A small self-supervised image encoder, trained from scratch.
Model: 2.75M parameters, arch efficientnet, norm batchnorm, depths [2, 2, 6, 2].
Training: muon at rate 0.0034, 3800 steps, batches of 128.
Data: trained on streak pictures of flow and ridge fields, 195000 training examples.
Rows from block 7, named by matrix and row number. Each number is 50 + 12 x the weight over its row's rms, rounded and kept within 0 to 99. All counts start at 0. After the name is the row's rms in percent of the matrix's.
# fc2: squeeze-excite expand (model.blocks.7.se.fc2.weight, 576x36), inputs 0-35
fc2.207 091:40 79 55 51 52 79 54 53 57 50 42 47 72 50 51 57 54 32 46 60 70 37 47 51 42 49 71 63 57 35 47 59 60 46 27 53
fc2.208 068:52 78 45 45 39 33 46 52 47 62 34 37 35 46 49 48 38 47 46 37 38 77 37 64 51 35 49 42 31 46 61 34 44 63 43 35
fc2.209 078:35 20 54 29 47 55 47 50 51 50 53 36 59 30 58 61 49 81 48 53 37 37 36 61 53 51 53 51 47 50 62 67 34 54 66 41
fc2.210 067:48 62 51 64 46 55 46 42 49 40 62 42 46 44 50 38 48 28 71 53 63 53 46 58 38 52 69 43 50 33 51 68 50 31 58 12
fc2.211 088:58 45 38 61 56 41 50 38 66 53 42 51 28 45 31 29 65 12 66 53 61 60 53 56 46 55 45 46 50 48 52 44 60 48 65 66
fc2.212 077:65 56 54 70 61 53 67 47 41 58 49 42 25 59 50 53 63 58 44 17 64 62 41 49 73 43 53 46 42 49 52 65 55 48 63 33
fc2.213 106:54 67 81 44 33 48 64 53 74 51 61 50 45 49 50 31 40 57 55 46 57 47 51 60 66 40 37 49 51 49 55 82 51 65 62 53
fc2.214 073:58 51 51 49 28 57 59 24 43 54 20 67 55 61 54 69 58 49 52 59 53 58 37 56 52 56 62 46 35 51 54 56 57 30 53 23
fc2.215 083:45 58 56 49 51 45 52 68 32 48 50 47 34 49 52 32 52 53 40 42 30 76 61 61 51 48 42 75 55 59 60 35 55 19 48 37
fc2.216 114:65 58 43 54 53 50 57 60 61 48 46 50 67 64 44 62 73 79 50 53 52 47 46 96 57 54 57 49 46 51 48 47 53 43 56 55
fc2.217 101:58 36 51 43 63 61 54 59 34 40 95 51 48 54 65 46 37 75 58 50 45 52 57 36 54 51 48 42 50 52 38 45 39 34 53 51
fc2.218 119:44 63 53 47 75 24 56 53 62 48 62 26 48 41 51 34 33 48 54 54 52 61 61 44 43 46 81 70 54 45 49 44 51 61 38 60
fc2.219 132:49 45 29 45 45 74 51 59 43 49 85 44 41 79 58 56 40 48 43 37 61 49 41 42 58 55 45 45 49 43 48 27 58 50 33 53
fc2.220 068:48 40 39 73 52 69 59 52 58 48 70 40 39 40 50 25 49 42 72 43 51 57 38 66 47 48 66 45 55 37 48 64 60 28 58 63
fc2.221 050:38 41 51 63 50 44 68 50 57 53 49 69 48 50 65 39 36 80 26 61 74 40 34 38 43 60 52 48 60 55 46 33 52 51 43 39
fc2.222 062:73 34 52 72 56 36 42 51 36 48 54 52 48 40 53 72 61 59 70 53 49 56 63 34 66 61 39 68 61 67 37 57 59 44 37 57
fc2.223 067:38 41 27 23 47 45 63 58 44 52 50 45 52 35 47 45 39 19 54 78 43 51 66 49 46 53 42 45 57 41 50 43 35 41 66 43
fc2.224 127:66 62 35 59 48 43 42 51 50 38 34 53 58 51 50 46 47 16 69 41 20 44 45 32 39 41 36 48 53 47 50 66 53 50 67 50
fc2.225 098:48 63 32 52 44 38 47 48 60 51 17 42 59 37 52 36 46 59 72 62 37 51 39 58 54 46 47 60 42 28 60 66 44 53 73 42
fc2.226 148:37 51 44 44 55 56 47 24 79 49 35 57 48 59 49 56 59 45 24 45 55 52 52 48 41 41 43 59 50 80 45 67 27 53 58 50
fc2.227 051:45 59 52 27 23 46 73 50 51 48 59 41 58 54 48 69 37 30 42 49 50 49 47 84 46 61 57 56 46 35 45 45 64 52 37 52
fc2.228 081:45 61 50 65 53 49 43 05 64 62 50 55 48 57 52 38 40 38 41 45 36 44 48 50 46 41 55 62 55 78 46 43 59 38 44 38
fc2.229 070:60 44 48 83 37 57 65 47 36 55 29 39 45 70 37 46 52 39 43 47 39 40 72 47 35 48 41 60 54 45 59 33 46 47 45 33
fc2.230 111:38 14 64 47 51 58 58 43 48 48 42 46 46 62 47 33 51 70 75 54 52 43 57 48 50 53 51 47 48 67 45 72 42 67 70 54
fc2.231 080:40 41 53 60 54 47 69 57 46 33 38 50 30 41 59 46 48 44 74 51 14 46 56 53 71 44 57 60 57 60 45 45 51 41 73 48
fc2.232 080:67 42 51 26 59 51 66 50 69 54 48 52 45 65 50 59 62 63 56 37 33 64 52 42 51 50 44 57 51 50 24 62 46 50 60 17
fc2.233 130:45 47 38 54 28 40 50 48 52 45 48 48 50 91 54 62 62 75 60 47 52 47 67 64 32 49 46 61 42 62 56 53 49 63 56 36
fc2.234 084:53 56 44 70 36 74 52 36 66 33 50 50 49 54 51 46 40 45 43 15 35 48 45 47 61 44 45 54 43 29 45 59 42 49 43 74
fc2.235 122:43 57 67 47 55 45 43 38 74 48 54 48 23 46 58 47 40 39 51 45 35 53 59 60 45 29 62 53 40 10 49 45 51 54 44 61
fc2.236 084:54 45 35 69 54 56 45 51 46 54 35 44 34 45 33 64 65 92 49 48 70 36 45 49 51 48 57 45 52 60 57 55 44 59 70 50
fc2.237 053:37 53 53 34 40 39 44 52 44 41 50 33 37 56 33 51 43 87 49 30 45 45 26 55 38 40 34 54 48 42 49 51 63 42 64 36
fc2.238 082:47 62 47 37 67 46 51 52 48 55 52 55 51 62 43 44 51 13 38 29 37 51 36 46 57 39 41 54 63 62 49 32 58 50 57 20
fc2.239 093:47 42 37 46 49 56 50 59 52 51 47 53 52 19 45 45 49 49 43 76 42 45 38 60 71 51 66 73 48 52 52 49 85 55 63 39
fc2.240 126:54 42 52 49 45 43 57 50 46 49 72 52 33 47 48 51 74 70 57 41 30 42 46 55 71 46 66 51 55 82 49 39 48 62 44 72
fc2.241 074:67 50 44 47 59 70 34 54 52 41 48 65 73 49 52 44 38 17 50 46 37 50 73 76 53 56 40 53 51 38 56 41 37 52 52 43
fc2.242 097:39 04 52 64 58 33 34 57 44 52 54 48 40 55 49 45 36 51 64 55 47 52 54 51 54 33 55 53 50 60 52 80 50 40 53 50
fc2.243 104:54 63 25 34 38 56 57 50 46 51 45 31 38 54 52 51 66 54 57 28 66 36 32 56 55 62 40 51 49 37 39 58 55 27 49 26
fc2.244 089:61 46 46 22 43 52 50 57 49 52 70 48 54 49 49 38 61 51 60 83 57 33 52 34 74 32 49 72 51 57 47 49 43 45 62 48
fc2.245 118:73 53 46 66 41 76 43 49 69 49 51 52 50 53 51 45 55 57 52 33 23 44 61 37 60 44 49 47 51 46 51 53 48 52 10 50
fc2.246 132:67 52 45 51 37 52 49 59 56 51 55 47 44 04 49 57 61 71 52 49 59 50 45 58 57 49 54 39 40 19 34 50 58 49 47 44
fc2.247 086:38 46 48 27 38 40 30 51 60 50 62 53 33 42 56 44 46 34 52 47 47 38 66 50 33 52 37 47 54 71 48 47 28 50 40 81
fc2.248 087:50 48 47 67 44 43 71 53 35 30 44 39 54 42 52 40 31 44 43 36 53 48 63 24 45 80 45 50 59 30 56 42 57 49 48 33
fc2.249 091:43 45 47 66 45 44 62 56 79 46 47 50 07 50 55 44 44 52 60 49 50 65 71 60 45 48 46 44 54 59 43 46 56 40 39 30
fc2.250 092:55 63 64 41 48 37 46 56 51 46 42 51 47 26 39 53 59 69 79 51 70 49 56 49 57 48 27 43 49 49 49 63 74 31 56 33
fc2.251 065:39 53 50 50 48 34 40 57 27 53 48 61 67 41 84 45 43 52 38 45 49 56 35 22 43 33 44 56 37 53 65 46 49 44 56 64
fc2.252 088:35 35 44 28 58 42 34 52 25 43 41 26 44 48 50 61 58 47 50 44 54 46 30 49 20 38 56 56 55 45 50 48 33 65 55 60
fc2.253 129:64 75 37 51 47 53 56 45 49 40 62 46 49 42 58 51 50 56 67 53 22 52 54 33 55 53 23 51 46 67 38 68 49 46 47 76
fc2.254 063:39 33 17 32 56 53 29 72 54 47 54 53 46 67 58 43 44 49 56 61 51 45 58 61 51 56 52 37 49 56 37 62 51 55 21 58
fc2.255 069:76 48 49 52 62 78 75 60 50 48 66 52 55 33 53 54 61 42 54 51 33 50 46 29 62 56 21 49 50 55 46 60 50 57 45 55
fc2.256 072:58 27 39 40 56 41 53 54 46 50 60 47 34 51 52 53 75 75 55 48 48 51 65 43 26 35 35 49 44 26 61 51 40 49 69 50
fc2.257 084:37 43 73 22 42 51 42 45 40 59 55 53 62 53 47 43 42 43 49 51 58 56 67 51 44 38 34 65 57 33 35 24 45 32 62 38
fc2.258 094:41 57 40 32 41 51 75 31 62 40 48 39 38 41 54 32 27 45 49 43 54 65 32 43 54 42 39 51 58 65 32 54 50 62 53 28
fc2.259 122:59 56 49 58 52 72 53 58 51 47 36 29 59 31 47 38 61 43 54 52 50 40 58 55 66 50 41 48 43 82 43 74 53 32 67 58
fc2.260 095:65 54 48 51 47 54 46 52 77 55 58 50 41 48 53 47 45 54 60 58 45 44 53 61 50 50 57 29 51 37 32 55 63 67 20 84
fc2.261 104:45 44 38 57 50 50 38 46 75 50 27 76 35 36 57 39 35 56 58 53 51 52 33 72 49 41 48 50 58 44 48 46 49 78 56 64
fc2.262 039:46 69 58 51 44 71 58 53 25 62 60 46 49 34 56 39 56 50 31 44 38 48 50 50 46 28 39 59 42 56 51 44 43 52 27 21
fc2.263 097:70 45 45 48 62 51 54 49 49 53 70 41 68 54 47 64 76 74 49 55 72 46 61 48 49 51 32 51 55 26 51 47 52 69 46 69
fc2.264 076:65 52 46 60 43 53 25 50 69 47 27 51 52 48 38 59 45 39 61 60 42 54 58 45 23 40 36 52 51 21 48 53 37 56 70 43
fc2.265 081:81 33 42 69 49 37 87 55 62 53 52 45 48 49 50 51 62 30 45 49 64 52 50 60 54 58 38 58 45 64 53 39 39 46 61 52
fc2.266 052:48 41 21 47 50 54 34 44 40 47 30 43 48 50 48 34 47 72 29 44 46 59 46 53 39 41 36 31 47 28 44 48 30 59 35 47
fc2.267 110:75 55 55 46 50 70 59 52 61 47 68 51 45 12 52 47 45 52 57 59 19 54 53 42 48 54 34 34 47 49 43 59 46 49 58 63
fc2.268 130:66 05 50 53 51 40 59 57 67 51 63 46 56 39 54 61 73 53 41 65 45 51 51 49 33 45 56 47 48 50 53 38 45 64 52 34
fc2.269 074:46 51 28 71 38 67 54 66 25 48 54 31 45 52 50 38 42 48 46 56 52 63 53 51 39 53 46 43 39 26 61 40 39 49 35 74
fc2.270 117:39 64 61 67 44 33 50 30 54 49 50 52 48 63 49 59 64 26 54 31 34 41 35 63 39 53 60 49 52 69 51 68 64 57 29 53
fc2.271 052:41 45 52 27 45 62 46 50 57 57 52 33 62 42 53 35 41 44 40 53 26 51 74 40 49 27 51 50 54 68 62 34 45 70 47 68
fc2.272 105:37 50 66 48 36 59 32 50 80 47 65 48 35 44 49 48 36 29 55 46 47 55 52 43 46 40 46 45 45 58 45 50 52 63 33 85
fc2.273 080:51 61 46 49 44 73 28 62 52 46 46 47 45 55 54 45 31 40 70 49 59 46 50 71 64 46 52 47 43 72 67 71 51 51 26 66
fc2.274 176:57 28 86 58 54 78 52 52 49 49 69 39 53 51 50 50 38 54 56 74 37 59 68 48 52 49 47 51 48 42 53 64 50 69 53 56
fc2.275 117:46 47 74 52 39 44 75 50 73 48 32 55 56 52 44 34 53 28 53 45 43 46 58 55 62 54 34 51 51 34 52 30 47 43 45 79
fc2.276 074:49 48 56 65 07 52 51 53 35 53 42 46 45 63 53 41 33 26 49 45 47 36 22 39 55 41 58 47 54 51 49 46 45 50 49 35
fc2.277 107:57 95 52 47 26 53 44 52 41 55 72 43 46 53 48 37 43 55 33 50 44 58 46 58 59 50 46 35 45 47 46 45 38 55 73 44
fc2.278 133:42 42 63 39 36 65 47 53 51 48 07 33 44 37 47 52 32 33 41 36 43 46 38 45 49 46 68 51 48 30 51 41 47 46 49 57
fc2.279 096:73 53 40 70 50 38 61 52 62 51 45 33 68 58 59 46 55 61 48 46 61 55 35 71 68 50 38 49 53 50 47 68 83 47 50 47
fc2.280 090:75 57 49 82 41 39 53 49 49 57 49 35 49 54 52 54 65 62 42 52 56 59 82 48 63 52 60 42 53 34 48 50 47 31 59 31
fc2.281 099:30 54 47 63 45 86 52 55 52 51 79 50 30 46 49 43 43 37 41 47 47 54 54 63 72 60 54 46 56 39 56 34 46 68 55 50
fc2.282 171:65 36 57 46 47 50 44 52 56 40 48 71 30 47 48 38 43 69 57 50 42 49 51 48 54 50 88 48 55 49 49 40 53 15 40 51
fc2.283 059:51 42 57 69 48 43 28 46 59 51 38 60 52 39 52 37 43 68 60 56 55 39 51 53 40 43 66 66 65 78 30 49 62 35 69 43
fc2.284 049:46 42 43 50 73 76 68 49 25 51 54 27 30 42 56 44 42 50 29 55 33 52 58 54 52 38 42 52 40 49 50 43 35 48 51 32
fc2.285 124:48 52 49 42 49 55 42 49 43 46 28 45 35 63 67 46 56 81 64 48 68 53 44 16 54 39 48 46 47 32 49 55 45 46 59 68
fc2.286 063:47 38 17 68 47 60 43 42 43 46 56 41 58 59 48 68 24 24 60 41 46 53 45 45 46 48 49 54 38 46 47 70 36 50 32 53
fc2.287 112:40 58 53 43 60 55 32 34 77 43 51 47 36 65 56 56 40 76 48 49 50 36 57 67 50 37 47 49 52 80 49 40 41 63 42 58
fc2.288 136:37 29 45 47 34 49 42 49 49 38 58 35 61 52 54 45 48 66 59 48 45 57 52 51 41 53 57 58 48 71 37 84 59 59 78 33
fc2.289 205:40 05 48 45 52 41 47 50 78 43 49 43 49 51 47 43 44 58 58 67 48 60 66 50 41 47 45 52 52 50 69 60 47 40 57 69
fc2.290 105:66 60 41 60 52 70 53 72 61 48 34 50 45 39 51 54 42 58 75 64 38 45 48 58 47 51 28 51 49 62 50 62 58 52 76 28
fc2.291 069:48 42 58 30 52 32 49 56 24 44 68 53 41 50 60 53 31 57 57 47 41 68 65 44 48 29 32 75 42 32 51 57 50 49 38 56
fc2.292 077:44 48 58 29 54 68 42 45 30 42 21 48 61 61 52 41 38 57 41 41 25 50 41 34 63 70 54 43 56 40 32 39 55 55 45 52
fc2.293 174:37 50 54 53 52 50 52 52 49 51 44 45 76 49 56 56 28 49 54 56 41 47 45 46 49 58 89 61 52 45 48 36 53 49 11 51
fc2.294 117:65 53 56 27 65 45 70 59 43 52 56 37 62 63 48 58 52 58 54 79 53 44 55 52 54 41 42 53 44 60 44 48 54 52 53 09
fc2.295 071:32 80 49 47 72 81 52 55 34 52 53 60 60 35 49 57 45 42 39 55 63 48 52 63 50 48 56 48 58 55 49 52 63 36 29 65
fc2.296 094:39 50 49 64 42 52 54 43 16 43 49 51 20 40 55 43 34 48 45 36 48 53 56 50 47 58 18 48 44 76 52 49 51 38 47 50
fc2.297 067:65 56 25 74 40 51 43 45 33 53 75 51 56 58 47 58 72 46 41 56 53 41 38 45 69 56 69 46 45 39 47 53 49 50 26 57
fc2.298 070:59 49 49 48 44 62 43 43 22 51 39 41 32 38 35 59 55 79 63 58 63 54 52 46 55 54 35 44 50 34 48 74 31 47 66 54
fc2.299 069:37 33 47 48 58 45 46 58 48 44 36 43 67 33 50 61 75 63 66 46 60 44 32 48 29 51 50 49 46 59 35 40 25 49 72 57
fc2.300 102:49 85 54 53 60 63 44 68 39 52 51 50 54 79 59 64 28 47 41 47 64 61 54 55 71 58 64 57 53 55 56 39 61 50 47 42
fc2.301 074:68 27 21 44 60 55 67 60 55 55 45 46 49 49 41 67 67 54 70 32 30 46 58 56 49 52 51 50 37 61 68 47 54 47 66 50
fc2.302 081:52 55 48 67 70 67 40 49 53 50 61 50 46 28 45 34 51 24 61 39 31 51 53 51 55 48 64 48 56 71 45 69 53 76 46 48
fc2.303 092:60 54 44 44 79 68 51 51 42 55 62 47 70 44 50 54 67 54 59 60 56 78 72 35 62 36 33 50 47 51 44 63 47 63 54 59
fc2.304 137:45 56 95 51 37 52 24 55 67 51 58 61 59 54 55 48 42 38 43 42 42 51 74 61 39 55 47 50 49 53 45 43 45 44 59 62
fc2.305 110:78 58 48 56 65 51 48 47 52 50 62 48 55 52 53 51 52 64 56 48 28 54 51 26 84 50 58 29 49 46 46 68 37 54 64 37
fc2.306 113:65 46 41 53 58 39 48 43 27 46 51 52 69 64 42 73 63 75 53 45 14 41 54 49 51 48 37 59 45 50 54 67 46 42 50 61
fc2.307 119:62 50 40 50 49 36 50 50 21 47 55 58 64 42 47 65 63 62 51 45 61 39 56 48 58 42 36 51 49 44 52 49 54 97 44 56
fc2.308 083:51 50 72 74 37 54 49 33 71 52 58 53 56 54 49 45 53 47 46 33 47 53 59 47 55 42 53 29 60 76 50 35 41 64 35 75
fc2.309 071:70 71 25 59 52 49 45 44 63 46 79 45 46 52 65 72 58 70 62 51 60 61 58 61 53 60 56 53 47 44 44 57 48 43 42 69
fc2.310 079:63 55 49 21 46 53 51 42 48 33 57 40 65 35 33 58 51 39 66 39 25 54 44 81 70 59 54 54 48 61 49 58 50 51 49 49
fc2.311 091:73 37 49 53 41 50 42 72 49 56 41 32 81 68 44 49 47 77 60 42 42 55 59 23 55 58 58 52 52 51 50 50 62 50 49 50
fc2.312 148:35 52 31 46 90 44 48 53 42 51 41 45 59 52 51 55 44 44 43 53 48 48 29 72 43 47 46 40 52 52 50 54 34 36 80 42
fc2.313 043:38 65 50 77 43 61 49 60 49 57 24 46 40 65 48 31 59 45 46 29 61 51 57 50 50 46 40 53 52 51 71 52 34 51 77 39
fc2.314 067:47 39 62 46 65 45 49 67 58 56 35 49 64 51 73 37 61 57 57 27 65 43 54 58 38 66 43 47 54 55 48 48 46 77 22 47
fc2.315 112:31 42 57 42 53 56 50 56 53 33 46 50 43 46 51 39 42 03 33 38 40 53 60 72 54 53 45 60 40 49 42 46 55 52 56 33
fc2.316 120:60 21 56 60 63 33 59 59 52 54 29 41 63 56 34 56 59 50 65 39 34 60 49 49 46 40 66 48 48 49 31 44 47 53 21 41
fc2.317 128:55 30 42 59 47 43 37 46 49 46 44 59 19 50 52 34 60 67 62 44 27 47 44 41 75 48 42 53 49 65 51 26 50 52 35 54
fc2.318 094:46 56 43 25 40 21 49 57 57 60 58 50 69 52 47 60 18 54 40 41 48 41 55 43 39 52 51 67 51 67 45 49 44 52 56 25
fc2.319 111:55 41 53 38 25 48 55 45 52 46 49 48 35 37 45 34 51 41 66 48 43 47 52 79 36 53 48 54 55 16 56 54 54 54 21 49
fc2.320 136:41 52 48 41 55 45 48 52 42 50 42 35 60 47 54 44 37 54 88 52 23 51 50 68 47 51 49 48 46 50 61 70 51 58 63 80
fc2.321 171:54 39 51 50 39 57 40 48 40 50 55 51 65 50 49 36 58 61 51 52 38 56 51 51 46 58 42 49 50 48 48 40 52 00 48 39
fc2.322 088:55 44 48 38 47 56 51 60 64 49 61 35 48 65 48 72 54 61 59 55 57 35 37 65 71 28 51 13 49 48 58 56 52 44 56 38
fc2.323 097:54 99 49 50 47 67 58 49 46 52 40 49 41 47 65 39 45 35 35 56 49 35 48 38 62 45 48 49 54 41 49 36 56 69 49 49
fc2.324 079:47 61 81 41 47 66 47 50 75 47 38 69 40 45 58 37 46 43 42 45 45 51 58 45 44 43 46 50 64 49 51 51 49 90 47 57
fc2.325 145:66 62 64 37 72 59 56 54 55 48 30 47 38 55 52 54 55 40 65 44 10 53 56 53 52 54 21 51 48 55 43 60 51 47 59 57
fc2.326 104:44 49 40 88 37 51 41 55 48 43 61 73 55 46 24 40 44 41 42 45 48 60 52 46 50 67 40 54 47 48 44 54 37 32 57 29
fc2.327 110:57 44 42 45 51 46 42 53 41 51 56 46 95 34 41 69 83 60 60 49 41 55 51 53 53 46 63 45 48 42 53 43 58 55 45 64
fc2.328 080:57 41 62 48 47 47 46 56 72 44 47 56 44 50 30 33 64 56 68 30 66 52 61 51 76 46 72 52 36 53 51 68 66 45 42 58
fc2.329 080:67 50 48 34 35 74 20 43 74 53 49 37 44 53 47 48 63 52 48 40 49 55 59 41 59 50 47 40 56 53 16 48 56 35 47 47
fc2.330 074:46 69 37 51 28 71 40 52 42 50 23 40 50 78 40 57 60 63 54 47 54 60 50 22 61 55 47 39 59 44 55 54 57 50 58 50
fc2.331 077:47 68 41 55 70 54 50 57 79 49 49 45 40 42 43 34 54 40 50 59 63 39 38 48 53 42 51 38 51 63 58 68 52 61 74 79
fc2.332 135:59 51 49 54 50 60 52 54 51 52 69 55 37 54 49 50 82 53 51 52 27 51 56 48 68 61 79 50 52 72 46 40 22 55 41 48
fc2.333 078:58 55 52 35 48 49 46 53 52 38 45 43 40 84 49 56 52 43 71 58 70 62 50 34 65 36 46 58 51 67 43 64 62 32 72 51
fc2.334 056:33 49 39 50 50 62 52 63 24 55 51 11 37 54 38 42 40 47 49 50 46 47 48 59 63 39 42 59 42 40 46 41 41 76 48 45
fc2.335 074:84 48 41 42 67 70 17 70 50 46 48 45 49 41 32 56 62 63 48 51 45 40 43 34 51 66 39 51 51 57 51 52 52 54 51 53
fc2.336 060:40 22 53 53 37 46 44 52 52 52 47 56 32 49 50 29 39 38 60 68 44 48 37 46 49 70 47 62 49 56 54 69 57 67 68 24
fc2.337 102:44 60 61 40 61 51 54 45 50 49 51 55 59 38 63 42 33 35 82 49 32 51 35 67 47 52 35 80 39 62 52 62 57 49 56 40
fc2.338 128:41 47 54 59 43 65 49 81 59 47 43 50 70 61 48 63 47 59 36 57 67 56 65 58 45 45 58 49 49 46 55 43 58 47 26 84
fc2.339 098:64 35 70 32 45 41 43 45 85 58 68 56 42 55 45 49 43 49 57 50 71 47 53 50 53 48 52 69 48 65 50 57 65 51 25 51
fc2.340 108:44 56 48 49 66 42 82 52 59 52 38 29 47 33 49 51 37 46 41 35 46 45 11 48 52 47 45 61 48 48 63 44 52 50 70 52
fc2.341 096:49 52 52 61 57 33 57 56 53 41 34 35 63 43 38 52 80 74 51 33 28 58 69 49 40 49 33 67 53 56 47 38 41 63 46 50
fc2.342 100:55 66 46 58 52 59 47 47 64 49 48 53 33 33 44 46 50 22 89 50 22 55 47 61 61 50 43 47 57 51 61 62 54 52 39 52
fc2.343 123:50 47 47 49 38 50 38 54 07 49 38 62 37 49 49 39 42 50 52 58 45 78 62 53 44 54 48 49 45 35 60 43 50 78 43 58
fc2.344 139:58 66 29 54 49 18 66 53 58 51 74 45 62 48 50 52 49 56 55 47 56 49 64 14 55 37 49 47 56 60 55 54 34 43 55 50
fc2.345 076:51 44 69 45 63 70 56 34 55 38 66 40 48 61 34 34 43 49 66 69 41 49 51 49 43 50 43 25 50 27 51 59 35 33 62 48
fc2.346 080:58 70 44 51 52 47 61 55 47 46 34 51 57 34 52 70 51 19 17 42 55 45 51 48 67 51 30 45 52 45 49 30 36 52 47 52
fc2.347 097:64 51 56 55 60 48 67 66 34 53 45 38 25 49 50 43 49 82 69 42 72 51 50 48 54 54 48 33 51 39 69 46 50 31 56 41
fc2.348 242:32 48 50 50 50 19 41 49 21 48 25 52 36 49 58 55 44 47 48 51 39 51 58 47 34 43 80 53 48 51 56 41 44 43 33 63
fc2.349 090:55 47 42 71 52 52 56 49 36 52 74 51 49 60 48 62 47 36 48 59 36 53 58 56 49 57 35 49 56 49 54 20 27 44 23 28
fc2.350 089:58 50 44 42 55 18 29 49 45 54 24 51 57 31 59 39 50 71 59 53 42 30 33 53 46 55 47 50 54 50 52 55 53 59 29 67
fc2.351 074:61 25 30 53 50 41 27 66 66 55 50 61 52 56 53 52 54 42 58 76 53 54 40 42 46 41 33 47 52 31 51 54 56 65 34 71
fc2.352 165:58 21 53 50 50 70 64 45 45 54 41 49 37 42 48 58 52 66 68 50 43 43 50 83 55 44 46 43 49 51 52 78 41 45 30 52
fc2.353 095:48 51 48 34 51 56 54 48 65 63 36 82 41 50 49 47 45 69 38 25 60 45 76 49 46 53 59 46 45 53 44 31 54 65 48 30
fc2.354 079:45 58 42 46 45 46 42 49 17 48 51 36 35 45 48 23 35 48 40 48 32 47 48 22 48 66 49 61 41 48 54 35 52 31 62 56
fc2.355 194:55 54 51 37 52 55 49 33 49 49 10 50 44 46 53 34 46 82 57 60 25 51 54 66 49 48 59 63 48 46 50 67 55 49 56 49
fc2.356 074:50 62 56 64 32 95 42 58 26 38 57 58 48 49 57 38 41 47 42 41 53 51 45 50 52 26 59 58 54 48 53 44 56 57 43 60
fc2.357 073:67 52 29 45 55 75 49 63 35 49 56 49 55 46 42 47 59 51 64 22 38 58 52 33 49 56 64 48 56 64 23 52 41 42 36 43
fc2.358 076:48 37 47 55 46 48 57 56 73 56 54 57 51 35 48 72 57 49 80 72 63 55 49 56 60 62 70 45 47 60 46 75 62 33 54 48
fc2.359 107:47 54 13 45 53 57 37 49 76 47 55 48 41 42 49 43 34 47 58 58 48 49 54 66 34 31 46 44 49 48 52 72 52 22 41 49
fc2.360 072:37 54 51 40 53 37 50 53 81 48 50 75 36 46 52 46 51 40 42 56 61 66 55 44 48 48 57 47 51 48 47 43 52 05 47 40
fc2.361 147:19 54 55 69 42 38 50 52 49 51 08 36 50 48 49 28 39 41 54 50 46 47 55 54 50 48 25 50 48 56 53 50 48 63 56 60
fc2.362 094:45 63 50 45 48 21 44 48 52 50 34 58 41 53 28 61 84 30 64 48 26 62 50 50 40 48 37 47 60 47 48 55 47 40 52 57
fc2.363 061:37 62 77 45 41 64 36 60 41 53 43 50 33 47 54 60 42 28 47 46 34 33 70 39 27 53 34 50 39 36 48 44 46 40 62 49
fc2.364 110:58 51 34 44 50 65 48 51 43 48 61 48 46 51 49 48 58 99 56 58 53 53 45 61 53 46 54 56 55 23 55 60 60 46 62 33
fc2.365 094:60 54 50 33 47 51 38 67 48 50 45 54 56 58 43 46 69 65 40 61 52 51 53 39 65 51 55 48 53 51 50 32 22 56 10 36
fc2.366 083:49 50 66 32 45 29 51 44 58 44 71 39 15 45 52 44 40 38 63 61 43 44 47 66 50 56 49 59 55 73 50 42 50 33 65 44
fc2.367 097:66 44 52 66 54 66 56 45 36 48 43 47 50 54 46 59 83 62 48 52 21 46 47 48 89 46 55 49 47 59 41 46 53 52 43 44
fc2.368 075:38 42 44 55 83 50 52 58 35 44 15 44 44 55 43 57 52 36 38 49 72 41 48 50 31 48 43 49 37 40 57 50 57 50 69 47
fc2.369 103:57 29 75 64 51 47 55 52 53 47 58 47 57 13 52 71 60 28 63 51 40 49 58 39 54 43 54 40 47 54 57 51 43 53 46 73
fc2.370 086:38 48 42 36 42 35 52 50 27 47 52 46 46 51 50 47 31 41 48 55 50 46 16 56 47 20 46 55 46 17 49 41 52 58 50 56
fc2.371 141:67 62 49 51 67 61 35 73 62 49 25 53 47 50 45 45 62 51 56 44 22 59 52 58 52 56 29 32 57 66 52 65 50 65 55 52
fc2.372 075:48 66 48 64 55 56 41 57 49 52 76 50 43 60 50 74 56 45 48 45 64 64 44 51 51 32 52 45 51 23 60 80 43 49 64 68
fc2.373 084:51 29 73 59 48 48 48 28 73 49 50 48 42 52 52 33 35 37 42 64 49 58 59 50 45 55 43 70 39 62 18 50 53 61 52 51
fc2.374 107:48 38 85 58 44 44 47 50 72 48 39 67 46 50 50 52 64 50 49 67 60 51 53 27 49 70 56 47 47 50 34 34 46 62 64 35
fc2.375 121:42 53 33 18 50 66 65 43 28 47 20 34 50 53 50 63 40 49 48 56 31 45 53 49 49 49 34 49 46 39 47 31 53 55 42 55
fc2.376 124:55 44 75 45 48 46 67 89 69 42 51 50 62 52 49 65 57 46 51 48 57 45 53 44 52 56 31 42 55 28 54 70 49 60 60 58
fc2.377 073:40 49 50 30 47 47 46 51 55 50 49 51 21 52 42 45 42 42 58 59 40 48 59 76 53 64 53 43 52 39 42 76 62 78 31 62
fc2.378 079:64 57 65 46 44 73 65 47 72 52 52 51 47 26 51 61 61 68 52 17 34 59 55 53 59 43 50 45 46 51 43 64 47 45 44 68
fc2.379 097:44 66 53 44 71 46 66 53 32 52 48 47 50 26 45 32 44 77 75 58 39 58 58 47 49 45 63 64 50 45 57 55 49 48 66 30
fc2.380 065:61 59 44 46 41 46 36 54 65 42 49 51 35 57 47 26 49 45 53 54 30 54 83 27 51 61 49 47 48 60 43 49 80 62 55 56
fc2.381 090:71 63 42 60 51 70 65 71 62 45 50 46 23 49 44 65 52 50 66 58 48 63 35 47 65 47 57 44 52 70 55 58 46 66 60 66
fc2.382 108:51 55 45 48 50 61 49 48 49 46 46 71 83 49 43 43 65 49 28 64 55 55 51 51 56 47 26 49 50 55 49 46 46 41 59 89